config.toml
arch = "unet"
model = "class-conditioned image diffusion model"
dataset = "fractals drawn by 1,000 iterated function systems, in grey"
train_examples = 147500
image_size = 48
horizontal_flip = false
conditioning = "class"
objective = "edm"
cond_dim = 256
targets = ["system"]
num_classes = 1000
cond_dropout = 0.1
norm = "layernorm"
hidden_act = "silu"
padding_mode = "replicate"
pixel_unshuffle = 2
widths = [48, 96, 144]
blocks_per_level = 2
scale_shift_norm = false
attention = false
upsampling = "nearest_conv"
init = "trunc_normal_002"
residual_init = "zero_last"
optimizer = "soap"
beta2 = 0.95
learning_rate = 0.002
beta1 = 0.9
shampoo_beta = 0.95
eps = 1e-08
precondition_frequency = 25
max_precond_dim = 512
merge_dims = true
one_sided = false
adamw_lr_other_params = 0.002
max_steps = 9300
batch_size = 128
epochs = 8.1
lr_schedule = "cosine_restarts"
final_lr_fraction = 0.01
warmup_steps = 1860
weight_decay = 0.1
adamw_weight_decay_other_params = 0
Rows from block 5 of a small class-conditioned image diffusion model, named by matrix and row number. Rows with one number belong to one channel. Each number is 500 + 50 x the weight over its row's rms, rounded and kept within 0 to 999. All counts start at 0. Numbers have three digits each. After the name is the row's rms in percent of the matrix's.
After each channel's rows are labels from the 100 images, of 14976 (inputs lightly noised), where the channel reaches its highest value: "top examples" is what is common among them. Only what is clearly more common there than usual is listed. The data: fractals drawn by 1,000 iterated function systems, in grey. In brackets: how many of the 100, against the usual share in percent.
# convs0: first 3x3 conv (model.mid.1.convs.0.weight, 144x144x3x3, each kernel summed), inputs 72-107
# convs1: second 3x3 conv (model.mid.1.convs.1.weight, 144x144x3x3, transposed, each kernel summed), outputs 72-107

convs0.72 119:463480446532508404507614474450488595477469572437394471502491556449520489584401433504451517417566523459505509
convs1.72 131:547565495414579506459482462506546541443422555468466533496461473549529505501466536537469494587426461488457446
top examples: sparse (92 vs 26.3); two maps (87 vs 25.6)

convs0.42 093:537572520567550418534483467521527447522585543417552551543451530487523431461484413440405574490416533571565586
convs1.42 101:405523587412409543472507598444457441451487416503488389456494545572471561422568525449554472483446482415424514
top examples: sparse (59 vs 26.3); two maps (55 vs 25.6)

convs0.11 092:479423469490584516544562520465546477449561550477470579460510478515556514592517592442505638466438492427520574
convs1.11 096:440563496497492509457494464532442443526522455535479492478522529508493470464434419509482450504558497542449426
top examples: dark on light (73 vs 30.8); dense (60 vs 9.7)

convs0.75 087:533509455469474538566614468527527425489578506560509529506479554475504539566579554409523579566491520455583578
convs1.75 088:434443479542507432518335514547499464531427507486538482410484435500418436425438506513513503480496522542517446
top examples: dark on light (100 vs 30.8)

convs0.22 095:484612475477565395512389511497464476460500512482562521447497493562468516537526501482528471564517489448507511
convs1.22 112:572438435546497530508514524497543571531593525554445511461405486496494502428417511494490437486490507539447440
top examples: dark on light (64 vs 30.8)

convs0.90 112:542493456403486447564431423450587452512532488470507537542539492515478504433516443563581503462465446507526518
convs1.90 115:435475492475479546416527481580486372452554486499536531491494581447487524510587487471488462433592461497510475
top examples: two maps (86 vs 25.6); sparse (83 vs 26.3)

convs0.95 099:543527435551480497480488503507511493503464419463510475476559467511524489431471548465502411532518533573443461
convs1.95 089:604516541482484509458322465467526536507634512424491458459506515531546454507492520528553501486444497393623485
top examples: dark on light (70 vs 30.8)

convs0.115 086:532528428579479516435499497457472559537372520498456473531505452415517434537559500462480502446417509500507492
convs1.115 092:520471548475517514461546477512471534385536435397486455491521536550441519423496559509512522540491553645516428
top examples: dark on light (61 vs 30.8)

convs0.87 083:556433502482553574540480485534472468463426459528503407451497576498503508436480397465483489524485539488668588
convs1.87 079:452509526455533444606530565506497526482474536530474541469495392497452470510524533510388466527521443453416519
top examples: sparse (74 vs 26.3); two maps (53 vs 25.6)

convs0.6 104:536492402510495520524599486593407498522494461481509446553501493513428530483497424469496420472549481530507460
convs1.6 107:440492540466477571532493442420494440465598515501466508554598541480620498585517428542485481405442536505552484
top examples: sparse (91 vs 26.3); two maps (87 vs 25.6)

convs0.94 081:455552508384546483515488498508430475483627599502470542573496525509439514416476461555476516503524605565603590
convs1.94 085:483469466510533541559458551517507436519407442406491550531440448426552522532549448492445513547477534388486477
top examples: dark on light (99 vs 30.8)

convs0.135 098:533399470504387438499479510590524345526503413500516499477480518495490480524470525513534512579576575523519498
convs1.135 097:408520519396515608484531535515529523461572465510523398597503480488498523491483601520510479479448405497428528
top examples: dense (51 vs 9.7)

convs0.117 098:600499520499478453536537564584507514443438463545495469405479496526533427505549565488542488457524517457364476
convs1.117 092:539479481462550487549467478469462564557591460442530504428501474513449519494463551470438429491537415538663513
top examples: sparse (54 vs 26.3)

convs0.1 089:488421490531464413462378473542521476496524455449463558513480446536494558538460454455521511583429439542502553
convs1.1 088:541610458530455481483596549412486423439477524499494529585477462491417428497518495522470510401548448473482441
top examples: dense (52 vs 9.7)

convs0.141 087:454536538503539505518480494544549544518531554520528553510483524475573516525520449469483471445516573602511497
convs1.141 091:564468534533484439511610416446460449552411499434441457491475505500488516507420519537358493446424507495612554
top examples: dark on light (100 vs 30.8)

convs0.130 096:436626491500535538449493493571490525473488509565513518532524544500451429293418459434474446501436541542571524
convs1.130 087:518316571493478489510487502461535513472532494398503505512512417544531545578577423554343584514508556506508488
top examples: dense (25 vs 9.7)

convs0.0 134:523448503508438444480538419510512493454476559598531583477554582556512468413470483570501420474637496506351459
convs1.0 129:463568410554467460459481416498530563567504439438507609551475453428556526475509528449566522459438473485595642
top examples: dark on light (100 vs 30.8)

convs0.29 091:436465455513456505439481482463512502508517509498458601427477467499565458482427395465497535485507449514403488
convs1.29 122:470580478493597673514458554452452624495510528597549464576508433515525562525508567541505437510378513458467484
top examples: sparse (92 vs 26.3); two maps (88 vs 25.6)

convs0.50 077:519520486491480434497469502537427480500546518469466449514592496538432457514540444467627527478552601533586494
convs1.50 067:527532532449422522439521498446430511522505496414442452568429435459499500475486555529519448481516467559472532
top examples: sparse (96 vs 26.3); two maps (89 vs 25.6)

convs0.65 109:382532451518502521531491525510536442516536524413488541477525460470441431541512565506487486528589455443564464
convs1.65 108:578471598562441544424511534525502451526507486466580495583564442493503473453574521450524425591523407519457495
top examples: dark on light (84 vs 30.8); sparse (66 vs 26.3); two maps (56 vs 25.6)

convs0.23 088:558518472513481640548490555466436475424546515486510499483568426556390526456471487537552514497551526499481509
convs1.23 094:453522506489499385525563442533527476547470496509452438537456522523491475431533524455469464449549521568563528
top examples: dark on light (85 vs 30.8)

convs0.91 109:516406447444594452490474475463496588520424495466447469527528534505483488451487570528557475519556522551418574
convs1.91 093:579528459506499523521549542514562567538529540495514556376550471537559491510451523526476493482465514472591362
top examples: sparse (70 vs 26.3); two maps (66 vs 25.6)

convs0.47 100:504461629622424433510401444521518500448544476453520446452541441492442495495429464482524499552418507490468454
convs1.47 105:544503476553493501497486537440480565500480509624488455407467473554605510502448530504571462550508494584518418
top examples: sparse (72 vs 26.3); two maps (53 vs 25.6)

convs0.69 099:519522551503481546570558598431426459542503487462516519475521487473459538470636479601488501484467511444476577
convs1.69 110:549459505476528572476504442463456388435579509445443517522523464491583514498555451504436519477523579444497484
top examples: sparse (95 vs 26.3); two maps (81 vs 25.6)

convs0.127 082:438501501503511547524600493586406492456460503576429498455444588438560422434448535628516439518533513453552422
convs1.127 079:518508623510519397594414567436471529547543494500519443553497509531489625551534496436431563540397541493490610
top examples: dark on light (91 vs 30.8)

convs0.56 088:535520489513530376520564529610514456412521473519498616556468415482508514532527421521539468547494490550612491
convs1.56 084:445481488417436561423438569467505502478498525526476431471494486547491517491496521540366506487501537419472479
top examples: dense (53 vs 9.7)

convs0.134 115:512410465478503403525517508555481477606473455463472566537437624483412495449535464454566536443622489466504514
convs1.134 101:503483514523459591583530587483645499486532511507557510437498491532514541577476580596420424522434562420583482
top examples: dense (31 vs 9.7)

convs0.9 094:503476413491576406555617456586452433454569465536510548437527472508504509399551425523499484551524564568570477
convs1.9 093:418525576481492547494480534449484549445443500484516492552499522538553444632481561531395520473527538458379532
top examples: sparse (88 vs 26.3); two maps (79 vs 25.6); dark on light (60 vs 30.8)

convs0.113 089:502525514528528411499478461505548513470579496471580481539544525535379409431549518522592547499538476464494531
convs1.113 086:398479459530449564515541527499481415506513503476488559349458510571519529576459498572497515470523586495578494
top examples: two maps (70 vs 25.6); sparse (70 vs 26.3)

convs0.137 090:430471644411465458520470492548550568509413477477444528437617488450463550531477521502573530472594530468459500
convs1.137 098:560538447473571442520504450511431465509503627577494464565542536507546502469439540521588519529428498519506507
top examples: sparse (90 vs 26.3); two maps (80 vs 25.6)

convs0.31 124:571561516552470519501399524499461484387475457611534376434511532500381528508468425475478505550520461524468544
convs1.31 119:527495574514483452502467442552518599479390455499565607546499497482462503463517494519572482511467515511531638
top examples: sparse (59 vs 26.3); two maps (54 vs 25.6)

convs0.108 112:421547573444494515467567605498506449445433460446580555476491394465456536507481468463590419591478529487422479
convs1.108 093:504381457569468571432528393463500535511556534504456435477510565507576526565582478539506572452371462586579552
top examples: sparse (66 vs 26.3); two maps (64 vs 25.6)

convs0.49 116:507419579543513455586457459550461513536541605487514526458503575519469525623539491496500576502419508536533530
convs1.49 116:608480597452517473517520532455501463528509413484493441477456522539509481424505517543427530498525498534435539
top examples: sparse (53 vs 26.3)

convs0.40 104:518543516412456524572518547424595474541561473522483565558515547552523484606574532497470498450486489536543491
convs1.40 121:449525467472555530460486519394483395462564571502487494444519518639514499500458483551537449502533475427493530
top examples: sparse (77 vs 26.3); two maps (74 vs 25.6)

convs0.52 099:477501537466450476470456519442361487550515502365493437564445517569520555468522473461483495593467551504507554
convs1.52 092:518503502488515596450508471566466493482467566467536525520505496489440497476542450601480480534583555438472567
top examples: dense (38 vs 9.7)

convs0.33 097:540573537556545409405569541442490554521478394577554483504491506501523496490561491499487497493564471453534460
convs1.33 086:569468558531437448559541518475594499541521489402533531540526501504548434485434526529453366523468486475542578
top examples: sparse (92 vs 26.3); two maps (85 vs 25.6)

convs0.32 119:446533559534639533519561503533476557529561542560482493570515503567456482564455448601435580473553514580491596
convs1.32 105:560552532561338467454573530494603518456516512544524475499525562555480483572623506583514466535418520408582489
top examples: dark on light (100 vs 30.8)

convs0.126 101:567521501481488535458600472468521459397484450437574494497481471495490470423447493509532464561446429496455449
convs1.126 101:542475500513577467505554582525479474502508312488502468453518429590475474606452540485467534533475462361553527
top examples: dark on light (60 vs 30.8)

convs0.139 094:520498451566579515466656486463471565487447445452486523457488602522446499543493544523487528501458421479352526
convs1.139 089:417488471532578520498471510440453448527461560583506524604552485598513430529505429579449587466478500600481519
top examples: dark on light (100 vs 30.8); dense (32 vs 9.7)

convs0.103 096:540573521523579478500525486542572515492602476484547424513491554506575543551501500539439482464439512475479515
convs1.103 102:490583503483428399505539549563437433519440477460435534472494565509474476405604505472408490524503530513513508
top examples: dense (45 vs 9.7)

convs0.44 085:436532466508552472469500468575469551589413372544515511566558514463445429473472490586508521518511482537594504
convs1.44 083:509496476595553500557532495357478472470592570447504499525511496521569507611500457581565521512454579444374601
top examples: sparse (92 vs 26.3); two maps (75 vs 25.6)

convs0.46 125:449465448427461512553482549467693501456545533533490463536471458509492500644431466575487471526516524447489467
convs1.46 120:489519511516525465512530575566516320534553427411548460454548485482508509445555602547448461494523501499462471
top examples: two maps (87 vs 25.6); sparse (85 vs 26.3)

convs0.132 083:492442533493436484469380524560385407492436500565430458519483529526536592582464480506403566444529474476507463
convs1.132 085:584424555497457424521527479476601556456482525522576466488505474397525480380544530416427626495458459505507553
top examples: dense (26 vs 9.7)

convs0.143 112:491601494460491507518540449490552449616560674502613500570527580513529417556445450504526507593486514520497431
convs1.143 125:514427486476494590488512514543400475499528557504555550399471431456527490358436567522470397504498561465516548
top examples: dense (35 vs 9.7)

convs0.45 108:410502478433499529430513501508543490459473493552533493472469491548560598521564527480437454522484489546596478
convs1.45 104:465479476504355516530577493490501468543581604498498477478553557520443498404401487559391533446589575499430555
top examples: dark on light (69 vs 30.8)

convs0.76 103:529490483524493472423532514471429524480467440507482513542500496393550525519636503500577453535505532419543517
convs1.76 104:568468424529502525570448493554527537548437476542512634401557512533534399512428428442514513537598556531515435
top examples: sparse (100 vs 26.3); two maps (99 vs 25.6)

convs0.85 113:561468518486457461567530420486482530553443500474492503564497484509515470507447455595468514434529421535420489
convs1.85 120:529453481556435491509498571625432532485407594426470464445473508507487612575452557424450515469446470470495433
top examples: dense (37 vs 9.7)

convs0.41 077:515544513396564535465472565468570444560451504485536454624494515537567494404456512547521403426477489532478525
convs1.41 081:460563395484439424472467529532520512526479533520481478391527537529391575522539484477539627514540454451462599
top examples: dense (52 vs 9.7)

convs0.79 102:609586577584449469493541502469463435418498456462442464517493401542556494479468528527570430495491446520574452
convs1.79 102:526501429490504384529482515509497525479496482565530546490522581429361567618495453445400523436505432513504417
top examples: sparse (84 vs 26.3); two maps (57 vs 25.6)

convs0.82 107:431394571470486584452458502502592477508525497504498475506510513540426563434639501494522424551526430529532408
convs1.82 105:471409511633474534443441481475415525503513502465513435535527530523515472580434529404580479463493479428559600
top examples: dark on light (63 vs 30.8)

convs0.60 109:480421489555426509526475499613407451469428491454418543507456439498455526420572487507462508513513433476431508
convs1.60 099:559508568450526612544526436350478542529534493430570395555462606489478494534543503493490419483497473449570426
top examples: dense (27 vs 9.7)

convs0.24 073:492564496545500371448509547604482547394526458538534548543532522442484433523476540446537432463509519437452409
convs1.24 086:472419542441441471465486492492497353514449513441470460489521524477479538518522463591398449507546535586509404
top examples: dense (34 vs 9.7)

convs0.101 139:449541529432524422531533516338458555529523479525483566527476470475490492508431525503506495467517536618387590
convs1.101 105:491607480489576532491552451596521417434461528482520465559471532498551511435480550478515501455468473459587610
top examples: sparse (63 vs 26.3)

convs0.38 098:505517517576497489420535455559483428556521457569521486414518558515600502498474486543418543494520450478402475
convs1.38 092:534497502543499467495494492497498559428475539373501532535512531537519509445486506501517414553533530525486518
top examples: dense (40 vs 9.7)

convs0.39 096:417520512473480471540525417485480412681589426472492515433543487540510468480510552490542546559529466474512546
convs1.39 096:486525544527498569457524620421495546401476546488512524452469449575449463508463473491462453515454450439478554
top examples: sparse (69 vs 26.3); two maps (56 vs 25.6)

convs0.114 080:481511535551497494484434476444445483526502532432483495478420447519486559464595426519516462510577537571375469
convs1.114 085:401409510430503555439518483469500481470473503497450454611396540520481475562410525561534550371563475428420531
top examples: dark on light (66 vs 30.8); two maps (58 vs 25.6); sparse (53 vs 26.3)

convs0.59 092:518469487469481504467473362558457552532594498504481461512557555500563407500595538475549426462439414524508442
convs1.59 087:497501467475497476456562443507463438511435511545504590466464475506392529469482443532471579461521514489522582
top examples: dark on light (81 vs 30.8); dense (57 vs 9.7)

convs0.17 106:466550524493538462523560514395502500503425544461459502550488491465596511448552607607460509511391505497414471
convs1.17 118:593506437539487459422479452518445573508417579446485510393561476485547527462513518437542519532563469561448532
top examples: dense (67 vs 9.7)

convs0.10 083:438473494393554453479516444531478522498475422451393483524547534501502521451510590464531497451510458471544498
convs1.10 087:508469432537431455471463545529465607546482490504563473432460472516515467480517532546510490528448479429441476
top examples: sparse (67 vs 26.3); dark on light (61 vs 30.8)

convs0.104 102:552494535538441609492591544504435566453418443552506490506536431500477500572368528521502520445517507522518379
convs1.104 103:380489556570541528450442481438523495573528476556497539462495521534583532526559410552568490553451493476499533
top examples: sparse (77 vs 26.3); two maps (55 vs 25.6)

convs0.77 085:508555500474441485477453504494510536514483477492477485490523440513506517485546529530514569531515431541523491
convs1.77 083:547464543470533437552503542555599377602495443489550501493504540526470398444446481520452520484542518510399541
top examples: sparse (62 vs 26.3); two maps (54 vs 25.6)

convs0.105 097:494469484414523451497385360516495517475505537492446505485400494541589501512511505641492531469429458408539526
convs1.105 097:469537654553546586553518499425508468493521473542573412498551533612421577460520457424444478436574497492383519
top examples: dense (47 vs 9.7)

convs0.8 110:566501445462456435486436572425469591516529573516508570529431444439530542564421476442462586604530531480498475
convs1.8 106:522443459563453453489449492550574498509479506539478544528588578541497533527500484546533468488413547524511513
top examples: dark on light (83 vs 30.8)

convs0.67 082:482510482479584511591597534590457454519476450521481447531552560467583452597572569483483461412521485452537531
convs1.67 087:586415537620527440521365547491457483492461554553482614490538482430476476494445512478460492503515461553537477
top examples: dark on light (89 vs 30.8)

convs0.16 094:513484536480556501564568535511524517428532484480446566522519443431526462465401605433536571478566585491515563
convs1.16 091:457448460423490479516504494544554497614479503461524587441489504565434546589487436618533484534464510441536477
top examples: two maps (96 vs 25.6); sparse (95 vs 26.3)

convs0.12 092:484519504491463424530495503456555582455563558521471513518560484511513475519498489427511547477470496439459567
convs1.12 103:529612528449555542544537480516434407505509524525512439433542496512498424412528540521536419499612519478397514
top examples: two maps (61 vs 25.6); sparse (53 vs 26.3)

convs0.55 086:570529449543503445476498520427574415456423524513495474589472446480480540563448533509510504442536552472472488
convs1.55 079:507544467429505557508475507607438538573555477458508470566481447503490387558541516436480653566399572559585515
top examples: dark on light (89 vs 30.8)

convs0.62 104:493426532531490462534459471542501480490484477563501529551482505541573500515514384496545381493486522591461479
convs1.62 087:546583428478433498441506546504390489492557549466520588475479438502531440551536439455521529462449459428573571
top examples: dark on light (87 vs 30.8)

convs0.21 096:443576509549538552515530539585450519543504513531496588545483562515522535495461441455530521507639570472529526
convs1.21 088:515492435560471524533564421497554544501456478514504561552467470572521524499594502602460537546392530424541501
top examples: dark on light (100 vs 30.8)

convs0.112 094:517513503439512397430579551557511449507516565462501476477500571477534482399519538508517424521534448585501466
convs1.112 109:404540442501464516474456466624479491397485426498481494477496470477456512624524496481436497483502435434422534
top examples: sparse (77 vs 26.3); two maps (67 vs 25.6)

convs0.110 096:496491566520474583550466483456473499631549551516512525502494427509558469633451454489455462461472517488493492
convs1.110 100:463456526499551429525553449404506528600447452536522562431556576456494418452437578497505464536507459473491475
top examples: sparse (66 vs 26.3)

convs0.128 109:492451453532495536465508481483566571454565509472512541473497482508538457556538532537447496525534523378564523
convs1.128 117:483452544458512552521531478547505419602511479481507429550567429610463538459434520444542431496502466551427504
top examples: sparse (90 vs 26.3); two maps (89 vs 25.6)

convs0.118 126:537554521493399465523473504436532521592512482426535518367489572513450557508492530524479384430547446495459485
convs1.118 127:520459427586476490529424518557509612442538509511519569528516447511520450526490519529529425516548549536498449
top examples: sparse (65 vs 26.3); two maps (63 vs 25.6)

convs0.102 096:446475514605547514533557441497561490487406472472489593470527543390452468523514538563500542526477476491446652
convs1.102 090:483489474527531578504473537504515451499425574487470535551611465583550579475538452488471423498541485487519377
top examples: dense (26 vs 9.7)

convs0.89 098:452555528518540560475530553422470340507579522455537443496424449533474543455491460485550456402474534543550511
convs1.89 096:539529484499482422478479493468518540454498515530508480467468554457462555501567514480473559493383501503372465
top examples: dense (29 vs 9.7)

convs0.19 100:480549499481580515477543486493527475452539571561484492502521511553475537488526538479498498553421389467496537
convs1.19 090:486399615492448488490614512501452571525466458557507484550511587489518470445472449543448456513435542543380431
top examples: dense (59 vs 9.7)

convs0.14 071:484583531563408542456507421475539463517499461486511497506470474560550492537488443605503504536391581564413530
convs1.14 086:529472584505423491488532463488450483508492540533401564529568527582557497377591430496542489496489445395460544
top examples: dense (51 vs 9.7)

convs0.25 082:486404491505436508566500548515445512480437507523481423538462493344454494526392555554474482508482504418616471
convs1.25 078:454532465441564458537424519464465494495510521482520555447542486387568611533510469480480585511464616519448489
top examples: dark on light (83 vs 30.8)

convs0.18 113:499467512510475605531500463513463434536572502556499520549493508489468520422380430552440445526542542480662455
convs1.18 127:472496571458482363463537548502475538514408530562481523460460539505546512584509468400494591566490500517373501
top examples: sparse (70 vs 26.3)

convs0.13 097:525542477565595494477471450492554527485468564539623553544473559416580582496486451547503464472525562477473528
convs1.13 093:436501603378456588506588522530527468392518493556478485487519509492527479399522559476483508503444547464450443
top examples: two maps (75 vs 25.6); sparse (75 vs 26.3); dark on light (62 vs 30.8)

convs0.93 096:516524500612459477514524506533582437552389519551577560516503445553525484607470440435515538511570469513552509
convs1.93 090:555514559504502455513535448476461519522537402434494512494465449531479528492496556500547508462513437553434495
top examples: dark on light (84 vs 30.8); sparse (53 vs 26.3)

convs0.107 094:436439532575509593530534437527425503427513476551517533445428489575385501519521473549431499571516517381474532
convs1.107 094:522504496513600349532558459497486560601494464439532467518498535579537511528466546452597527539514541623495561
top examples: dark on light (99 vs 30.8)

convs0.116 072:483559588596503460532536540588513441467593501436487490503501546562538537537610525368486520540515440487496400
convs1.116 087:466411579357569503487518537533551427490463571461519492452477515515536535450483525477464489441565476467504546
top examples: dense (30 vs 9.7)